config = dict(
    latent_channels=32,
    decoder_upsampling='nearest_conv',
    shampoo_beta=0.95,
)
Rows from block 6 of the encoder of a small image VAE, named by matrix and row number. Rows with one number belong to one neuron. Each number is 128 + 32 x the weight over its row's rms, rounded and kept within 0 to 255. All counts start at 0. Numbers have three digits each.
Before each neuron's rows are labels from the 100 images, of 14976, where the neuron reaches its highest value: "peak on" is the class under the peak; "top examples" is what is common among them. Only what is clearly more common there than usual is listed. The data: simulated stained blood smears. In brackets: how many of the 100, against the usual share in percent.
# fc1: MLP up (encoder.blocks.6.mlp.fc1.weight, 960x160), inputs 80-159
# fc2: MLP down (encoder.blocks.6.mlp.fc2.weight, 160x960, transposed), outputs 80-159

peak on: large cell (37 vs 10.3)
top examples: dark grains (54 vs 13.9)
fc1.14:122119125186163147197123125135181110119078149201107145133175112150147134129114112096080127145071137094129128110137109111130153135146119118134172124100140134086137142133175149151180133110107134155115097202112086119138083117203171155127151160
fc2.14:120127074187128130154171215131146170156143158061108149076115171118084182167154092111181179126165139081154120115102172087114099126151130165101126084180150139135107066099081159113090145123084190159143137152144160145145158097143136164114099156

peak on: large cell (31 vs 10.3)
top examples: dark grains (86 vs 13.9)
fc1.366:101146124122103123124112128110104135233161131097121138078106109131107136155187104092123069153131175178119122102118163126020137152142141150138129113144159100175132098131106159092146134066084122135113089104142135163110145214094133128127120187
fc2.366:179160110071076159112145123134072120200152128089058084094168184120132090127136119125104171175077157184132102131159080101168143122071171109130148199121116155171129103106141156142180121208126127078182134183105146128158109079125159085143134012

peak on: large cell (28 vs 10.3)
top examples: dark grains (52 vs 13.9)
fc1.541:168104090111132127156101173176170156164104124077123136129116100148127141183073137119116073111106084131065147164080143164040147114109158154104100158089000140179168116090130131129116104116130115109090101134127134110124145147088083133128133131
fc2.541:113170086141081131170127134087107136104132109150111176164117195166166124169198117110072039112166083126090079151127113088202098144176105141083133154173150087153104138074115169106105130091173151078151151115180093107158177072128140135118142123

peak on: small cell (91 vs 26.6)
top examples: spiky cells (32 vs 14.3)
fc1.39:094163150133129176169118105139073164120120174140148102158109060106122125126103140128129062182168149105114168104062096170125140141136160164094142103136085164117098151127071151102153117140123169116133151107184135165156112130065125092140114139
fc2.39:143117123126127130182126144105048168105105187090117117096107115106109103072104097101162120200120132133156115144154134155117209130136128069133075074223098094172156118120144095101116119148075154142094115118113073102113119180086140060150118115

peak on: large cell (34 vs 10.3)
top examples: dark grains (44 vs 13.9)
fc1.440:092108087094090087125094110099130155102156107092114099199118140127141152153125119117131058121171076125129132088095132119075108129198137153070162197136034083125163113138112166167121132074057129151112070170149163126165140148172141139072126153
fc2.440:160145146042129162112130183123139146093074162117106098053140127145111131141054136153077066096090105169162050153133147105146109063159175149120165177117116168111151127133098104105138151164078135102133078134182132133154109101122106088132097071

peak on: small cell (95 vs 26.6)
top examples: spiky cells (39 vs 14.3)
fc1.566:113066157136119120171121106158130136141114105092154147118094115139142108116142130168123113093119157137147165068152099157028160145239098146131135118171123159101114151146141166143125089069123165174153107120149100159140137123121090099133151141
fc2.566:175068094115125171135169138232106222189179120126163055128200173147128143139153128149122070076114161072149133164149133123159147123126162105132150142172120162097134099114152152119120148164100142105110145148134126122079137193072143110103124148

peak on: small cell (76 vs 26.6)
top examples: dark grains (32 vs 13.9)
fc1.82:115103138154147172161140094080094058149142139151156136129192089124131123127077111130110112157141117092167159132138139139110124105105142137120113178166102191152120171093097099085119134057209146123153135116122135109153114135195137103172100120
fc2.82:120164102088168084141094125077160122079174075177170175113117091105131150084156143122154189137111127206134139151107122182102125096114123167114154122122106159126204192144124135121143131191173141152101143105105110125130076089119121127126112105

peak on: small cell (93 vs 26.6)
top examples: discs (34 vs 14.7)
fc1.99:108096148132125140103125114115141090118116145110168162118082069133141093115182121099132116126053196129170102142161132166125130142053125152110118141159012060155145113127065142126101091128177110130100140160113121157126112134137127099121116113
fc2.99:112112154122170088144081148130146117072141106161145182133110155105112119172006145113154148167170144149131114114145117157196154092066134119077186109153109133170142131199169080116103156120114117152114079112142111117115089114153083126158117147

peak on: large cell (60 vs 10.3)
top examples: dark grains (48 vs 13.9)
fc1.709:141149122115103082136130111149138162058141123078141121135099163141128133165096128116058177124160119135117134107116181132150158115103097125104102162067133191147090096129147183146157143064119159086137153154070154106070127098144133142142098151
fc2.709:119079152101085105107086169110153120110122087166148118111133156163115106126153111137130131146189109148150079162094076069141121146163067132109166089194145150181094075147129154138178157122125137080108153128152087138156079078138147134129222062

peak on: small cell (87 vs 26.6)
top examples: spiky cells (37 vs 14.3)
fc1.443:129191136119126176101109102140105112134124127114127137145167101117104098150129079160164122130146088101127183187097095129119113127052181104131093125174107174148056118135185115167154164147140109169123131120121130119103143146141126115172087143
fc2.443:145066135118083090157152157131155148093111116127149119138142133112148147120140120105159101145156090167116148159134100143128069110142110196135138199179103146160151153126132180105208137150160130048124122130105114094132082099099072163183209081

peak on: small cell (100 vs 26.6)
top examples: spiky cells (37 vs 14.3)
fc1.686:141135121125108141121129083147123093174111105043102110161148144149097139145100172102097091088148145124128168085150130060121129122255149169117144130129121144128178105065111078124104120097180110131167097130083132167098095148093164099128088108
fc2.686:168123094114108134112118106114132121063144142042155116087138134132125126193032069160140117069109123107107113118118106107113109115099157136119075158229111188099150179085123133115175163157131131149128129101134124140126075145146141116162100168

peak on: nucleus (62 vs 4); large cell (34 vs 10.3)
top examples: dark grains (54 vs 13.9)
fc1.158:161134141152099117103106113142116140120113120079138116163108145112131132176110152162125127141122080122153120130133123136030144105195135149101073099082143174120163112163123149103071133102061117127140113089135118082120113124119125118141096116
fc2.158:148150129137113180132106128114092150148114136085107123057133132095114126121073170157112170108117113106104099103073128134156167086191145083098102158216130121134153161145143089119122136159118144158114064157089067088181105161095078069115080095

peak on: small cell (54 vs 26.6)
top examples: target cells (34 vs 14.6)
fc1.662:172120133143112130114119125168070146195139141136138166165154154099125137113117123108134084146218148152140110106181106155140130047125160152151156108130139165136170120094092130108143119138157138131117111148096124132139152118081107109107157112
fc2.662:087104180090115128179080108139106167139079092068110107130106128089083092162124142165114068098146108117125191171158088164160133103104118135130134105130092121155181172094129127174100166169155184152154116126064120128123056219132149092123099175

peak on: small cell (72 vs 26.6)
top examples: spiky cells (33 vs 14.3)
fc1.333:103186156157105149168115158076134125062131126076100116165118114131113079124092098130103112136121130119154126117164123146079116090208132136087155140156124096102138134100118140091208160102122163156146116148110124116093159124089120140151137130
fc2.333:124110162124153185068119175190137117149124164119118128072147156159093190104073108096159117152128128129150087114071121064123126117093159110160163119131092135127114147134087110111139161148153108092156116165160223091124173120143164148126158124

peak on: large cell (40 vs 10.3)
top examples: dark grains (79 vs 13.9)
fc1.586:107059119166095109170124154158117120171087139178086140139152147117132141160205148170126180144092112090133103124145153155124154164107138133136143100140163118146097190147186130154103144146106092146134153075159127120066142184169105130143129130
fc2.586:110231135132096165126147147133161080147169131128094070153089209165119112197105136113162167089146153124134158093117100128104074131110122177151153193131107153134172098084065140108086115115170174114158136108093178096150136128143184103143088112

peak on: small cell (67 vs 26.6)
top examples: dark grains (80 vs 13.9); crowded (71 vs 40.3)
fc1.633:101115169063103144128099122130168123061053092149147134137158113147122123061134116147131159121125162187093135128159143102150101128117129117141165201107133082175120129151145135132164128107162158149150174137114138074139118185118142143139096222
fc2.633:107153127085122122155105137114120121168170107130084145118106105118145134150113138089117135150130132114125112146120107139065112112147147127139143119080125153184152150141128124121109024210110114045139117128104117100134125012093135121132153077

peak on: small cell (69 vs 26.6)
top examples: crowded (73 vs 40.3)
fc1.571:147165110094100124148120140177156107136106172083129111108095057147132115095109157145154111129144119136098127121152117070157112130097109148113175175148114139066120089110091140105159145183103141163149090124134130167113151141150137104141103174
fc2.571:160058085141159124141137102138096110132102107075118124074138081090085129155103096179169139072127073153138159136134105130149150105142151097173099070109084095123132139071139113148144172181170125128144135070099097109096099072157151116099140095

peak on: small cell (69 vs 26.6)
top examples: crowded (66 vs 40.3)
fc1.475:094103124108051131133109136134135123090138072123070137169131095119143067130148195110128121165153104111106183167134111087140203172112100146096100087123135160098107146092074121113121126075162108139081105116197131136096080116128106164099129165
fc2.475:111171143081158136085180169123125097162146120132158141180145121161155127125101102141163127113116142141155154138130162124060127116084094202121150099147173101115098122182147124189145131137143156090125115140123128134099132163111123162102132118

peak on: small cell (89 vs 26.6)
top examples: crowded (82 vs 40.3)
fc1.618:147087154131148190142137070086152136116122123117125113102146121141142134090143123097159133127130115078118085181152063099183118095195145098092113188086092169091178115216102117186125113144081114138125140143106114144095039125127109129131160167
fc2.618:128166123149100103141155125131123181053141131126107154083108152117108134102135153075166107131174136154086077164129121080165065135181106159120118146081155124150115104125163156163106072133098148057142164103146064108111113087116175082125144090

peak on: small cell (90 vs 26.6)
top examples: discs (33 vs 14.7)
fc1.141:085100114182115140133108145158090136144109149075123130111135088123108145119129142192099084137154145121092147155126159103247114132137103085143175081139125086133086142090163120129173109106122150180143092093129105127166128152082142155120098128
fc2.141:145123163153100140121160105105103118152131149113164137058144077177124082114074070103136085160107084168167116118148136101166169099120107125121188149185158164097150166144103141112079138183115140055128098143191133082153093122163121146126174093

peak on: large cell (44 vs 10.3)
top examples: dark grains (77 vs 13.9)
fc1.756:103167084113099138170110144114116138140137131120151078133146126099152119097133105126171148144151124067145137140080132142118105131176099148142153150141134081109148115129136153203205177143087145146124102061122115143158146155133093141103107132
fc2.756:152101060072097137137121151172112174069112124102111063082118131150135151158150135143172167087121094138133096134118119173134196140114171170159135166125131131166137134096093114134094120122135146090193133145118138129107186092080103148124137154

peak on: large cell (53 vs 10.3)
top examples: dark grains (97 vs 13.9)
fc1.49:129155116108101121161135114132073179137106105152155112134074131148148135129063165131097127110108120074106181100153160218195141139203129101096139172164080138068148128153130157162181171076119152144123116116168136119111131111154128123085167135
fc2.49:158153102100083170111091150156144129092189161123111151132120145131110125097139117081142176136168149113165074079145122110101196162097123161137162145094172089104133128117139137147184115035143123098138112129167110122125186113112217069152133103

peak on: small cell (77 vs 26.6)
top examples: small spheres (34 vs 14)
fc1.127:120187127125157150153144149117132136146115130129174115091125074116124128126123118129182184137052189138130119100120066129211112135074139148078145166164214125140040111136092121107127121100153112103123157126088130141122136064119109126116144089
fc2.127:147176094147152065168108103107100135056130125144103150191148100138125132136132137066148222136142084109143140103126160173155138127162112101130121127173117080114189141128122122163172146125109158195121113114079120091098187226135076133131159156

peak on: small cell (66 vs 26.6)
top examples: crescents (33 vs 13.9)
fc1.493:154085152173132148144123136130156098100074156127084155120146155150133097155087138097097127155046109162123196097078139108076132125225165152155099084156117129158043136128152140141137165141235118085132123103138145113147129150110093124068172108
fc2.493:095072101166109082133131147090137089068123115101111063133122128070132126156128145111109128083104086038111102137137107101140143146122119138142147191172147168127151130089097154127127166140137113079073137094146209097109139130135134080110196152

peak on: small cell (60 vs 26.6)
top examples: crescents (32 vs 13.9)
fc1.445:136124134086104163149125076145128150128137112113159127158160153145122136141142114146112125139043190115127122148137120120205162094073114167118137115109091169103175147089133161108108104117137108091124062092156173151105135165111124158111115145
fc2.445:099153144175101096114179110114109093055110070149124147127068147167122111187133134127159133145183111126101139162145146090137139140118077237103153109157144160062079100143138158160093107129125161122128150142144119141141119118177162101053085079

peak on: small cell (67 vs 26.6)
top examples: kidney-shaped nucleus (42 vs 14.4)
fc1.348:097103152098158085194127101128108102153153107141125154104093162066112117141108128161168138130136089086119216186122137098050125160186087110100155135132111153133110131195159163140128130176119173156103121164115124096110173105113061122126099148
fc2.348:172177196158160125174111132124121199081096181085120072065127160129150163057103130106150111124065139092105140128139147084118133185170161141117127212087160150135114124124163137130104118108116142108145140092123045101117153185108148149137148111

peak on: small cell (54 vs 26.6)
top examples: crescents (44 vs 13.9)
fc1.446:159131141099171119191138106178125112138134132090116097144114119148142128138105193136095096117113105085164048137112135168059133101088142097133103176050095143098135117122163092120081113136100146108150125173163139118152122119093135113123104102
fc2.446:139174146102104114185082136108109064122123114140085167095051060129115146151118124067138101132131097107110109118088161060091136178140121095082176163218138111119141136157138096102121099116153126107114157095156076086112126090151122116134098129